Weights of a small multi-label audio tagger: log mel input, depths [12].
Rows from block 9 of a small multi-label audio tagger, named by matrix and row number. Each number is 128 + 32 x the weight over its row's rms, rounded and kept within 0 to 255. All counts start at 0. Numbers have three digits each. After the name is the row's rms in percent of the matrix's.
After each channel's rows are labels from the 100 clips, of 14848, where the channel reaches its highest value: "top examples" is what is common among them. Only what is clearly more common there than usual is listed. The data: short pieces for a synthesised band: melody, chords, bass and drums. In brackets: how many of the 100.
# c30: last pointwise conv (model.blocks.9.c3.0.weight, 256x256x1), inputs 0-127

c30.198 115:150109144106133155125142096141100157096129159097130128139136185165189160135138161135113112103109102133123082118147094127131100091114120147129099169108176139131145102117154121140174091114153148118168118074156125085086167147141121156106051131118117147106106086150156128058118122162144146080128049095097155084092124202112090165105120118157065092137136121063079174175146114110056126124140
top examples: marimba-like (68); closed hi-hat (49); vibraphone-like (29)

c30.3 104:085148136099086135170108188121101157118024146131172112077107138110140198139122103086134183132082176156167139126145150111145160161174144155073246112177133170111179121144132109055122119122129117127059156113230126127100146158142118073111130164098129191117139127142125146140094167167159164115063117139126078147149124148085111076223165100125066113124121172120118144143097087142144160131076
top examples: quiet level (60); harpsichord-like (54); clipping (25); text has "clipped" (25)

c30.205 100:170127205151130178135118111188153130070126115094101094081131155101144208092100148123093113143112095150129115131127118118129159136117092122120128143151106091137162154128149154157166120102163112160079137123100106090124147115132098158153126103077106100098123129121162130108084114143099144090116125102147149138116093145095079148083101075121134147097104097140170151141092089126149132103071
top examples: snare (99); drum pattern: half-time (35); drum pattern: one drop (33)

c30.62 106:083095182144152120172114102172100147107158123128116105118144203141162163136130148110054168131130086171130111081202121145107160109124117151158175143174124087069145141122069120083137106134131098176146173211100114094171141123140154188163151097124140134101091131108123156162155092120114117127165157138072103145142111145110121129154117131143103079080093145135200115118077134081092114097107
top examples: plucked string-like (41); rumble (40); bowed string-like (38)

c30.68 101:098122113198129234096125157119146099091167134074117128153067093120129104096173143110108120134069103105125179205167138105162100176107155085126149154178152115240166136114097154108109104115081148079089184171141095131142155123115122050158081177103146177181129154148111100154119154115138131104070176085145122197087135153141087054156142112063113143115142124146158160156088119124159142135098
top examples: square lead (65); bowed string-like (36); thin (high-pass) (29)

c30.219 099:154132103139161133091116091095125155076133100124162102161079185097087154124093089081090109085154143117141121111157151125123147147139095120101105120167125082168108102156150158154088078113144153114108149079124113136151119141163174121126162112116173109111153104139125095106082135164106117120128100089126175139173164209158039162178146115104149134113160161136100113111094141135197125116145
top examples: cowbell (99); kick (99); drums (99)

c30.209 098:140132126127212116158165145136078150122173165137161153162177103158102115188082097181163165156118098084119086107112134212123096108131137112161126150135094170096114148111120158170159121176109089119068126124052106145138119101140123123129126110145145138124119135129106129155146122082134118125151122101133083102155138151152115133115157123158080141112089128127172188119126116123098155128113
top examples: bowed string-like (91); reverberation (64); text has "reverberant" (64); text has "room" (64)

c30.186 104:134111157125159102135115164103090131092148132108141054133101146183121099124161125155173116162116088135094174076165088180116118121150085094083131163088114057118087126143092092121145167176092137113154092089128124093144126126034064114120118166060124116116102101109166113123191127121107144075175081196213094108116110110059059093094071097183095151124081038088096123116121120108089095122163
top examples: thin (high-pass) (53); bass guitar-like (48); clipping (42); text has "clipped" (42)

c30.237 103:151148126095120150099111193133098147147173127102121131150084091142125129140137110123146107130093145147122131108164171073223105151089131150184137118134078132126141164064143116100137151113164098138166163141170121109082134118167119105123172067094131175154153077115130109138093131132172098102046162087173122157138067214117119144123150112169153151138139135124173198148114177092206074109129
top examples: clap (80); reverberation (73); text has "reverberant" (73); drum pattern: half-time (37)

c30.246 113:141145069151131175130132116216149131119163186127148064154122113123065101090223143116098091196130087137127101130100143127101152162094074106104156159157154118131131110147164043145197096111071183126130142160123144141119158192139064134121124199103162152105156106131156102106150158069125193134106086116167093121150153088106092100057130124092098084128088041097115145156077169124118099153135
top examples: clap (48); closed hi-hat (47); square lead (44); piano-like (42)

c30.48 089:139141147154137126116075118167147097118114143173138077109134117117104149134162149132178094157089096071164095139132111076102120143125108114148168110159096178148156117159133136086138131144158154142131167070055112139121193141138112118174147136085162155124115096179195113147118123100149121118080098133114102163142134117135128163062152114162161156143099081097165193135079116138145103098123
top examples: clap (100); drum pattern: half-time (43); drum pattern: one drop (41)

c30.250 096:092151115173117126088135088080151135120190114236191113159156105104171067118115090144111157140181194160101124175079151107157105102142088129071130066149250120106107136097092132080097173125084134116073137106177083084199150117092120108152110148130108137140124111131163132160105126104173124144133112114176049180094159116130120081114132104118127122122139106149106116173132075122127093109094
top examples: horn-like (75); bowed string-like (42)

c30.28 099:146130197110198193114144126127142079087153135103113130156106103119122117103145159174133106157133119128134187137126109173111110127076107107128052183098109103108149136178156133110075127118081138160121125151061141092147114127117116137174115155128113155149148079116169111168184112057142145162123152171195102132124101082134160111078108178140089155095075129095144157158120085128087076143094
top examples: thin (high-pass) (45); crash cymbal (43); white noise (25)

c30.229 101:140125104166114147165081122151149175148123146109094157159218142112105101085146177137121052145060122172231111128101120166127122127082119162134085125143102144134135146186060086148143144108137180112114086150115137142121101164134179129120129128135174101143114122134135130112072120116115146127144121135073161117133134182102133196132157140154104110141118167106115071148131139142127147107133
top examples: bowed string-like (70); cowbell (45)

c30.7 100:175154069179131110105132109126136063166106193166126109149132142106158194112169185081195092160123093170129048165190107178096138078101135125204101121114159092127155161152175119114109147149124127145132125099198113091149101123131066131133114117036102114192126061116100085148132102146153080106094125095120086144122116126109140101123086108102133125106092101137133136145117133124156087077117
top examples: marimba-like (95)

c30.227 104:131160134073074084132150033073115159117132143100110153137171165126125137116082137140130109170151129136162096093058115168109157109173104113134136206124102153162130136157086146151125108200138121131087102114124137143171132146164112102146088125095143088163096127151111141164106127097137136187085110112069087156125115134131145108150145153142076113085164125089092121072176110145118102160138
top examples: bowed string-like (75); crash cymbal (52); melody instrument: bowed string-like (27)

c30.152 102:138149176081130127102098178103118084145128118128120166143105164085117111087094113217159158125173126122170172139119091122111140135095101173127120119103127106119195144182140103069203178069154106161114060150146156149062111112107117185105126113164140127142112072141099178116166097145114130114091123142084173143083120088083128162145108133098098088086117075154062102106107146128092159095141
top examples: string section-like (72); bowed string-like (36); thin (high-pass) (29)

c30.243 114:129157059145124166182121113110108117079185210133143096147127133163169095092159157140130095155172149174118148103138131124120087116071118087136094182087128098100113096186131105155124092129095125149155167116103133148137130082139144157080033219151086106165110084112131095109136114132125140082112175110096136155085161083100089133085093112088176073164091156125190157134179242126124140099152
top examples: kick (98); drums (98); open hi-hat (91); shaker (41)

c30.178 109:133145140137121108177103128162102110068160095120122170142134163159107116137116148150122100166127145132143120157072112104170166122119111171117095140161142114111138096150105163101116127161145113221143136149072118134138134123116077219168130096117088106143126079149124069144171146094145121133172128121072110152207121119184092068111165108155121105075085121113126173098092083106163099143115
top examples: string section-like (63); bowed string-like (42)

c30.156 108:116145174069112098063149099106066130113074123174136147125164147132132089069162155176128148115139126094138129108082156105119136049134121191072099135127168101190093144113177124140155110113070106182050161132137105150155102118150109133162176178101097093151202093118128165187111202096123178132084141124153136126114174088103177126136176127151115116158137143114141131130122201157129121189149
top examples: harpsichord-like (92); melody instrument: harpsichord-like (89)

c30.232 097:149111120158125072078151102089188142112131116108105179145088113095114115169123121078088130126179098116138088139129091124130003079123120124088108080129113105176040124097132160207114144129148120115106126120085073097115124123177181154125087093193143111124151072127149105152055095164141109119150075088064156110150127164157099150121100134081126104128067172095094154162167120160110166113134
top examples: cowbell (87); square lead (29); ride cymbal (29)

c30.94 096:140128098186103185117162130125116144140166099103170168151114145097101136135151183131109092132075083140164123112135122097095137229093094143095076114168154068255117135107117119095142150071115124106146096082109152108134134165112169083066133135127138138099123108095194156145080129138117135135154132165146124115165120159076145127147080098240125237156096113074074094140131150120094109127102
top examples: square lead (48); clarinet-like (43); bowed string-like (34)

c30.83 107:153129175184148128143101138142150078140076179109140131121133139115109103143129157178137149123211090142083096137115078134097156080132153141127199162129153049126201096082100149162185118100152157159125081195146110134150110125130164177131117148113113116142093069145141122140107121157101168140086128108045155103131105057079119152159086148164118150065064183163101090155163102130096159132123
top examples: plucked string-like (99); bowed string-like (35)

c30.228 101:131125116162102176149161122105158090147107092181105187169166150132137159156132080149127101075255188097079142169136148112106059077150162164143167147075153117112159084096147118173117161084158079158143098141107122082171152133116141183107145080143148136140095079173115124125104087154138142128077123118109152160210122139150121152117099111089137115115074118146089106170152129096145183116153
top examples: horn-like (50); bowed string-like (41); string section-like (36)

c30.120 100:093121121134108109157078119130142156097094128111147104126154167129118150151093234118089098124107077177124114083165172133101102107126112158064139093099207063087156088088108161112152100095084114085125142137140120134107109148149108144099160132109143089123141135138170128138130141127111091140079089072159161126169149095141070124130159163216114164139121102114142087112134120165145131130177
top examples: rumble (98)

c30.16 100:082095140177093148124149148092139201128108135126192127116110172122140126110087103078116145100149106097104207053201181111130183226183065131092149182165117123206131104058094143189135093160066176090136132172090123148171137173190165120157136145150208163145138114125141152123060140112090142142159157126145076134127127089131096093164111122164092148110098137111102136117135108128125129146109
top examples: reverberation (68); text has "room" (68); text has "reverberant" (68); clarinet-like (56)

c30.99 098:149103099070125095166115088151143132149139123133127086056110160167091119146144163164107161096049093171168099130069151136110145090086108103045143155122141196091139094184129171106137097118078180142099124171118128109115110150141113172122123117088136126147101110108056108117175115138080136128119116109081125103110127197135114106149110172071120120114121123170119127111124120130129134118091
top examples: piano-like (50); rimshot (38); cowbell (35)

c30.235 090:204143160115132093139108161255078118086088117084158058123102071133173134137125110127164157151191100163189072104169061143119183126178110133152144093164145128120111106121207138140191110163101085128150130135152110116169136106166169121113092133149148113135083131131202084130129084167121138130161128137075091104132091089142129130149095150170111134076079155145094091131125094100103102097092
top examples: piano-like (86)

c30.13 103:139140128108145135107116100196156113088144088094111113077127137151124162151154120149118143101080113126131087166090108120149132114143133118096119206116156182109050116161232113142103109137116139117171154135115113127082131110142116152127141116116121099147123135105106098154162105122127103139147104059132111080153108072173153133165126114082108135136109148129079150086107142113133116128103
top examples: bass line (100); piano-like (98); clap (36)

c30.170 097:123130162093125074142121161133177153172058120150130175093143155127122112168141116142128159147132143174139151159188122131113036183165093217165158118100119137113059086109153153151068082137133119100110099115121178133137138132126133094074158188164134107116172100180138114090132169140156184124169148166158183142088221109122175163153164097113131119176090155100145119148219121145112088170225
top examples: harpsichord-like (69); reverberation (62); text has "reverberant" (62); text has "room" (62)

c30.18 101:126146186138160158090144117139081162086076179150215141130116128120154069114120093124088137163144030162135079132108091161132080174130077128074134099162119075136091163082165168155144136134068123122131122126134101134136133130128153139110141079140134122121113130110150142204137127084102151112131085096200082103125113075128143076142094143148084124151126115092142217123120098111134134101149
top examples: vibraphone-like (78); rumble (25)

c30.103 094:224185078148128123124102099163179107118099106185125070147160106136143119085130145184115137174181134124194128229115085150139138125131096114158138121116181095111145152129106133061171173132139142176074084120132130110171157103095063109161089132148099151124117068135135105183128124156154128142123139136159102125121117101106141088100105162113123096088139106131093144147151115105136124114098
top examples: horn-like (66); thin (high-pass) (39); mains hum (26)

c30.157 104:113119018126199117187154082127130050124103137155090179088199140131153151177119123082115128120092118125142193188097130138178143202116195088117170178096102160146174165127141117122121125128069092119129154209148160157099130092155149111133073135146177154137137129147097087124124150173139135121172160158127192107103150156123104154153165059092145106123093184169091124107063149157149164163085
top examples: mains hum (100)

c30.154 100:140120086119105149092144105126151125101177174144108132119083157130114106176139126109149073135100189146136117134108175108144113140067141124142123097122105108127169152104122138117146160137097120099088163148146148160125235106102135162116124137135114111203121114255239090122122125202239054125098149075069139229167091093125131147138124093170158107124095125169148139215090144151215186116136
top examples: kick (100); drums (100); closed hi-hat (97); snare (72)

c30.134 100:134119117110169132182143189152161115108132052119144166102118166114131081170160118168121134132078149208116144151115166120184075215136141130166127126096100163105126194140169164071031208136186117106129118116189175084071106151128093081134097123087108161175136128110122182073129123131131119120125181147106138144055136111123133129113111093108120125107158099134148102148083090124111115120118
top examples: clipping (50); text has "clipped" (50); mains hum (43); melody instrument: trumpet-like (27)

c30.73 093:089182141182188110192125151172121126173173122154075182151089185136088137078080125147114092171176118112108121136141173140109134138158102191150102116147167155149210139095148184151110182140176108081108135135110127157173155128118156178172109125175157084168053096132130117127098109153171127120125130154117133120141159087109174106113089118123139131150069127176124138186202140078091121098181
top examples: string section-like (65)

c30.27 100:181197169104149109108127081159152122076101131169113081126084090137136149146155176108135130116203087106132124108123092091105117106187095154124158165179155128206138101140157099107127085129109144190120134151119121099115148141129184170130109089137129162125108091129172143178088069187132089156061127111111121112154094199090128129131081129136074147067128084154103165145152083081135066084092
top examples: square lead (56); cowbell (54)

c30.166 089:107106146113078122117141081116197173139121107151132159147173162126206122109125136112111112111159142149183168139122122211156085100142138146139161127112132163106118111086108172120099136119128122127114105129093177065094132101128221092062140120139087072173080146134143145177083116166125160189096114152123155116144090223121108138180100174143126095126133158120113120185151163163107085184068
top examples: crash cymbal (87); open hi-hat (48); cowbell (34); mains hum (25)

c30.6 099:208146155132154180103106127200117150170099124106124145135126117110132108130111113133103144113117057091180091162105156138122146147115167101113092141144141173103124151147255149111150113121075125088125123119111129096171125129118120061159151081117134049111128187141112084153135104107139148122115082118139105127122121056129165102150137147095112138188124100079090159147119109071148136116099
top examples: bass line (99); piano-like (97)

c30.138 089:137131094153113140123111129151105112172125112157112121096114166101133143167130148094157111103179128174126082076151183130142123146090134110156179158146105083094128170159118126144152144127101105148133108180111157125191126093148091143179160095088114091162116085137150061139122112175146124184110146132085183136135129095121143115129129135152119130092127081159097052107199116136141149124170
top examples: reverberation (69); text has "reverberant" (69); text has "room" (69); crash cymbal (59)

c30.164 100:093182102111128164096148095140161178159115127166172135107125129167220107173090120129107113150112129105145094154142147139158114112103092122150123186147163098039106137103128172131080128158135101127108107224142094173168130120129150146154135166151150127166105116154123180169118121147173168108093153101145087174119139139126099083142115093119089105083140131195094098173207135099156175124172
top examples: vibraphone-like (96)

c30.179 098:211158132128137116128131079211116125122116126076166137120166097086102111205154138150123090128117066094205035073098058147133082184119116135151189229120135152078121159051201117089129139096099116161122161155146162088120124115164109109132121103132121051116116103119141105178116127113129149205138111146135157135121135175166154131111134170128132123149131170098129177095137127121111076113113
top examples: piano-like (44); plucked string-like (41); crash cymbal (36); cowbell (28)

c30.22 095:253120175134157103111111102189127117140115145138129079111172097128120146101121149110131107113112077098168160157139090111106096144131102168128198137112118115140103159094105117106171151113072148153119138143110089106123109128140163143097148072108145117116110128132163034154080136153140122116165062152161137133172086160111125126134111128141075110118143122128061140136091151104115136127086
top examples: plucked string-like (95); bowed string-like (37); melody instrument: plucked string-like (26)

c30.79 103:205074101077114142145139114139089135113157159124111057196113146111169141120140122151080145128170164133204093124166142138104072196069138142107148133113176116118109126135128074090158113103102093168148135122116132109150109117139195095142171129082115133057110112148147135161109102169168119123134111130142109126139118255061134158142105078114113100137139089091098097133142137086132116088128
top examples: cowbell (100); kick (100); drums (100)

c30.112 099:166091175149107152153200138189079149145164055106101121092176123178138082121086106131146060125122089121177049122100133111116115099098139142122151203147117154089135154147146175183118139150160131137117078108092112110158118160156120108137147108116109092071151117106053111145152128122089078143131086131118135099142147108104149174124104118113155161123117138079126109121122108104039148096105
top examples: bowed string-like (46); vibraphone-like (38); plucked string-like (36)

c30.113 105:124185146121183076139120093087157156120074200125142141099127104111115127132133093096129130106134124158135152121118162108177164124122136071140122030142109099118152175164134129180185169136142155159069114154164151079172088113125148135119084079157092097130146070138166041166132117255082139148144072079097249105067119127088060162062128151146106142115110134099100109159148109194130235156111
top examples: mains hum (58); muffled (low-pass) (52); crash cymbal (43)

c30.161 099:119159141158095115187138082117159122127132155087148152091098157155095113102095112158094107126111151235103123053086083114121047169153152183131131129134112145112158255105200160082080249157154046162133108144152137148137078099109093181132061145144103090207115070112101061130122120186088162136153092119129148108106096132081100164097094145100136130099096118137138118106143147137124126119106
top examples: string section-like (88)

c30.23 096:150160140153157095119147129185085126152142161122135138123156114133185150143182128144172139149150076149104087088128114117133104094151105105117117123163111111085077164110130135190161141202089141101143118101097143124113128111113127120160176156160111084109127089110102047175101128071084109121108083086123116110119153080127153104144090126144152108135090126108158147129125119137078157114108
top examples: marimba-like (85); melody instrument: marimba-like (50)

c30.245 103:155158139101124121132133182100088130095153165122127118116105149108122135118147105113150156116105209157099080152106111113132132116144138139124086110196142135095182150170171091050148166091114097179130151121198115056093070104117170182171100141055093124179124135113160104126098146194156132079115120087164175104106083151117156085114142078168102162113210163144144165163098138093117088107087
top examples: string section-like (50); sine tone (37)

c30.194 097:090107115115119100168158059163139184115121075112155074137169195113179094099092144114101140114206146113105129134112149124117117090143045172146136078132107136108096104145128125203074133097151122119065103107133096169191161132142124188122174097188142087173156091157101123169098130127154155123119127100134087169122191081122125166168092093108151124128092161169104106145135150136125162112139
top examples: vibraphone-like (97); melody instrument: vibraphone-like (56)

c30.41 095:141116137171106097084123108157157119118116103100063144141131114183139155073106117135150139072159127087065227124220144176105206098159077097158112173146116095137184113166131143120144111091155148092112080120087140097100123158102137127140099127064134091230135176127090165091151130090117143137063150125077080141138086132151154083157098150127062128109158106158095098127123108107149109158160
top examples: bass line (98); bass guitar-like (82); quiet level (68); crash cymbal (53)

c30.107 116:113121115150085108196123097117118166077106152122138096132148087121147097115129086111120140139132123107202129129146102118128147171149115110092106133111142097134130132127107151126137105144100121130148168150093114109131142123158124117140091132111090169098138127107149146134129118130109113102097127119114086085057138141137126109189101172122124076089138113154126176073132149110130088090105
top examples: kick (100); drums (100); open hi-hat (99); shaker (45)

c30.4 095:144133193097109153093123127158146094122159148107164103143163075146142097149136147212114194127127148162157094228100146094156146143086140123091175058086152059150193135174104111069162121105118093088131132089127121068079106096137103127104188131110132172131153065149141143081123167056121169116102139093163161131175138100183121099087182111119123064116119145112173098134095112159165086157174
top examples: rumble (90); thin (high-pass) (42)

c30.215 106:135138166114160097110139159148196134152116119134139171138112061117127141140124089132138183119126072106151153151164111135176040068093122165121128072116105113120070081087114162255131081094124161119102073132087120171158153204132129154176139144127151153153146135126136138140145143110145139169126131100155114150123110094116157129104136175086121159131117157088125150161130140129103121147123
top examples: white noise (100); muffled (low-pass) (33)

c30.101 095:136132129115123101096142091128122149175143090130163129102157094152188158130147086113114133100105093116123147122190083104084167098123086140091110105090131134079090143113110169108135120137084131098171147050064105109124124152098110136120124076125098134123135131155129109124136115093156096118141108083139092173166113129199155135161106122121113078095123135067147164088084059140178110124099
top examples: marimba-like (55); vibraphone-like (39)

c30.176 092:131145128182097118137165106115164118170100166086126165077111111125120158128092103076132180098149169123095178027172107130081161123194102186163157122142095153146108090079139181112122096139160162116185153100109092162145180167120128181125129082152134067170135121210149067122131154140124167128121138066098145178182172118144123130105141149128101118114099167111059128118111132129185130136116
top examples: muffled (low-pass) (53); white noise (47); pink noise (42)

c30.177 117:147127094138132152123198145110126123169134140137125146132097135124104148101113140100134148134142128113129114112139109128126124111083111189134144111122130112128121155091124121167142090138145244142102096126128083159146139255129122130146104164070154147142114130120139161105181126114123155156173127106122100141111120118101065115070116138134097152142138096078146092145134122142113098142073
top examples: reverberation (69); text has "room" (69); text has "reverberant" (69); saw pad (44)

c30.196 098:204082161174140143066165136066151182130146137083146166118178169156107147175077077108143096138118078117195173107119150157139085165157085113099085167122097142200133139087112173142128141153113093139057098107119124197157137129119159130144167160157124108175085113148081132140118130138169124117159129098124107176126123158106108164155154132125120158094106114165127143084084123117186128127153
top examples: cowbell (60); electric piano-like (43); melody instrument: electric piano-like (28)

c30.187 095:129186145112133168172128102121095131107118112169164143069106177076117106094131146189080144146176188110151189147116109132134161149109071132137171137167142148151147122195113180097143105118129132129079104065154104147135135119072090127160112094165064121070114083124113169115117130113124131122118044138161088134125095118180051109146084122092108100132181128149142160118116159117087099086050
top examples: marimba-like (42); melody instrument: marimba-like (40); mains hum (25)

c30.159 104:140169245120170145098131133116113124182125122114096169094100134122134152085131121166083155128185102074171184111091115086147055152175114106066076154098098088138059079073138124149127096149083139103108106144060130131100160114143172087104163130163135114126132051141143140162101112110129137137109097144101146142149099099125148125100159152158082149088075124046088112149184131118153139144189
top examples: string section-like (50); muffled (low-pass) (46); mains hum (25)

c30.96 099:121111188115134096140125086093143114157074109121134109081111177133117145160118093179098137139174124115095163154110076099136116170151064140034126127069151112198220145071132176067084143138130111145171125127184169100078120128158105132113106106128125108127115078167137075122111131167129114075045146053121110160139101092117160124151154112109099183087068127136075125122093067119135138116151
top examples: string section-like (49); clap (39); muffled (low-pass) (38)

c30.12 097:148167145115121201107147132126107117125219099172147191075137170155100090155096096144127051179130143164123138131090126162151105126144129138099119107195120144132155126150162156102097138119154138107133115186174204129099135141096114101084129080138140112172115089143127080118065129196149116181142183160151138164133120119134150129098141143160123163142088143141101132142138108144132112164116
top examples: kick (100); drums (100); crash cymbal (93); reverberation (75)

c30.128 108:169137085130099112203160129138143134113164086158096130143152162127128071061161199105165095098125183142122182144135137112152140133105089143080117113136111061118106134104135091160163134119104169102144142126105111070122142131149104132081083105124111148109147068086195160117115128168060090131140167153064119079159090142153072122101113144201140181077102139122075082070216127115091096122084
top examples: shaker (83); open hi-hat (51)

c30.85 098:150189146165068136153068157128176156136135092162142124125165095127128126092128109105139098136124147196178128146111123193107095120120093159114117032171050090087126255135148139138085234162072151150084139119115132162170150132172126121166105114138154103134152072093123099178086141151101130181144154159155141113058155140147103172096140178106167151113063128099142148106118101134110140139142
top examples: white noise (60); low tom (33); clipping (27); text has "clipped" (27)

c30.210 103:168132088205107101072108117174123136154081125145106150239117156079103097179156118122161108148200090109114114166120101132089131101123067117067054133121166098115143161100143106113158141127148110095118078169102140123197125105132095122156138144162150094150125122139115089146112136082136164135100114121132078155138160089175196120152104158126135127141118129165135178110182127141170154124144
top examples: piano-like (46); bowed string-like (35); electric piano-like (28)

c30.65 090:110092101131142138154102120093133159063097157089138097144161152190168146109103181136118112085091095224099185151130108143141205176135079122078116170095130076115177116165100133101135152142097076108080137126155127081226101100105116064131077108100138068097149109118109075131112136090123120102097086151139109136160112110106071093108077086185116126124125106052157089130162134128162115090094
top examples: mains hum (70); thin (high-pass) (41)

c30.247 114:140158119104151077099156112107116097171122125115108152052190148120145120104137123089124178108133109121161186194092131146186156214128116101063122126121118114131126131164144107115195148140010090137152122172040097184124136113138185133135090129155172135095126092158111098090101136185166108117116122108124193130123126114103148122097144075147133152130119101148128122131100160149191156128114
top examples: mains hum (100)

c30.87 112:202132116138155117121133131170088109083122170072113131175146108152120135127121139131156136136141099111127074105156076155173110146098116095154115145112136159156124141117204135153205121119145118108130140109142150099156145147140121130100106128118129087090139100125136046125102127132105119123123090101166143106138134102115067107073122123165125107148196102060167153162089107108159129098135
top examples: piano-like (81); melody instrument: piano-like (28)

c30.181 092:093110134151221100094087157142203104149120113098113115145128133156116109147142158140129070100150102138075114169129115125130145107104086117135093116135118078150118129128132129152127111095100171104095206142139095081134151128130135103124075086060109119130165121111255166150092100124100104133075094119106123121142102182119104106071135135255142140085151043117113147129136127093098109114091
top examples: shaker (89); clap (38)

c30.230 100:073149121195124103104097095117191125132137201166127097134163116153092095162168125175115111142138132129155141126078109148141065103104108116166098247157255079152056122132081080123111143103087114132138126170137094065141125102181177130092088140150223192115139130126133158144118139154125151099128130169176106130150120136121072119121111117118132123108105129146125175191156169149120163150129
top examples: horn-like (98)

c30.163 100:124121133099137176096153140102057149118130190114109155149162161088124116128163164127116090111104107172101111106107182166168172131074180149141069123099095100138154211155172071084159148072150099145169140083137167122075130102102078142120095139102072129170086118121153107117110082106149095162073118121108142099125107157154136171083076146153161146111136090056172110136097088126129034151102
top examples: kick (98); drums (98); crash cymbal (76); open hi-hat (49)

c30.21 088:203095133185097178080145115113115085180121151156121139133095105137126086106127144087142147106110100165067105139108158111093145166112122147086095120149130112155175164123143160108112121125071091117057172120078121093099158122067143097078115091099112119106150097145183140131064099188132069101102094182074198131114182154088118166098179078190146141112093090089139142135173102176113165117179
top examples: kick (98); drums (98); snare (80); shaker (50)

c30.241 098:139092195176129136151133106138146117160112197115124117134161151083117121108129142081107097128137154113082148132115147087126109132173122102077144128126102103103082138122104079152119140098077139118101136145026148156167131089126122113128090159166110068179145104143169059127060116184162114164073172117100166157168126086165143158108129148209137177078083121142110064166172103180167169123193
top examples: kick (100); drums (100); crash cymbal (92); rimshot (62)

c30.182 097:121073113144165128127111172163168135130139093081091163138145130152128117097099122132097150110177101157136205131172111215109078104134120180143106153123073094107147122128128155169113145103094164182097109181059157164113134188061203163157184166119145096153133139115142082174154124114095127204100143133130098088190075192117160135135114193160131128112099101147161161091091116166107082163069
top examples: cowbell (64); crash cymbal (43); open hi-hat (43); white noise (38)

c30.25 108:117101174107181126138092070142145140186184077111105161117120091117139080127129145138068091144112120148084128119122125106089182176127145119090157127162178094118157187153124127066154126129091114178168129111115112100146126172138155168144112108108167167101095100131083145158086086152118115131146061163197126114137145168118112114133066124118102086126136085183164143113085098133112072097084
top examples: cowbell (57); open hi-hat (43); low tom (32); organ-like (27)

c30.14 095:136161147092162115130154104116119155147126135116156125116128083091199154138113103142111164107132132111119117120191167150147110159124161057123094129122143137145093163103125124116099179113048088094143132051101129107118122095132115056055112098116130079111110147137137120124092104113130099137106079059141115150110103100148080084105120130095108097142142089093144129117130160142112122140075
top examples: marimba-like (62); vibraphone-like (42); melody instrument: marimba-like (37); melody instrument: vibraphone-like (28)

c30.110 102:071140161134141168160160104086114135049174118115142178051132203163131078122127130168101120132120136148067255099085148134121140199145123098167137193110145122120106154082162132063158173099102088153110188120122111183122163127095170186169097147120131097166120120129131098108118130126163119133082163144136150175130151130129134124144113098119159168116085150145139086146104143138169072128112
top examples: mains hum (89); thin (high-pass) (31)

c30.185 102:140177173113131109135129130173151178120126131136149138133126112174181128160225187139166121147118083149171114096142081110107168130175113123091169119185086151120139134111091176102124111165097095109117147185135138113130100099155145081122097161136110145111149131154130116140072208124105168113112117151122167116122165125109097120139189101121088103112143150095091142137069164174145121196129
top examples: vibraphone-like (77); harpsichord-like (38); melody instrument: vibraphone-like (34); bowed string-like (33)

c30.183 099:118142126143131134129107143103139119097104138136147118156161126130109126117155123129133122158169094078151133143112111130147161135117111115115126142120123178154139145132126150116147135143151115114115146086104130139151118130127097110109142148077098148163110126103135071133084134098139155148099113114155118116134093106134175123112136141154150192179119124100139195115147076104093127114115
top examples: clap (100); drum pattern: one drop (45); drum pattern: half-time (42)

c30.165 099:063121151171115127166118100184133178164162106131153103113148152142213160110170175117130137126110055134131125105138178155093151124174063117127121138144131124075111132111103130142127133127128102102119102174093150161132122120198143092126101120160204085141127129131127142125078113128124123162157156126092098119099129095071134121127126154163117171085088135160141112126144157128130125117135
top examples: vibraphone-like (96); melody instrument: vibraphone-like (51)

c30.122 105:164164114131097133106185108116053145084085141145135221132110139140098115156079150166120168099087137122053195083175142182163091144159179086121126175182113078078033112114106139124089108121070154138089111113138117125140117133108125129132146097112118044138111143149126080125055143080159112109123101106166118129172121129181151103133192090147112183134181139082157113130098139103136093135138
top examples: sine tone (37); electric piano-like (29)

c30.78 095:052105123156075134112113126149105237190098128128111125112212086096156103098165099123174160154108085157155104147160227098122105097148147091075133154159134164112097108136079108145127130148105150127170080194074145102137148127118138116154095137125161171081104129158107143158108107081127133156086122125076100143100134103093118147167110169135133142116104112163107160114143141131115115126122
top examples: bowed string-like (55); vibraphone-like (38); organ-like (30)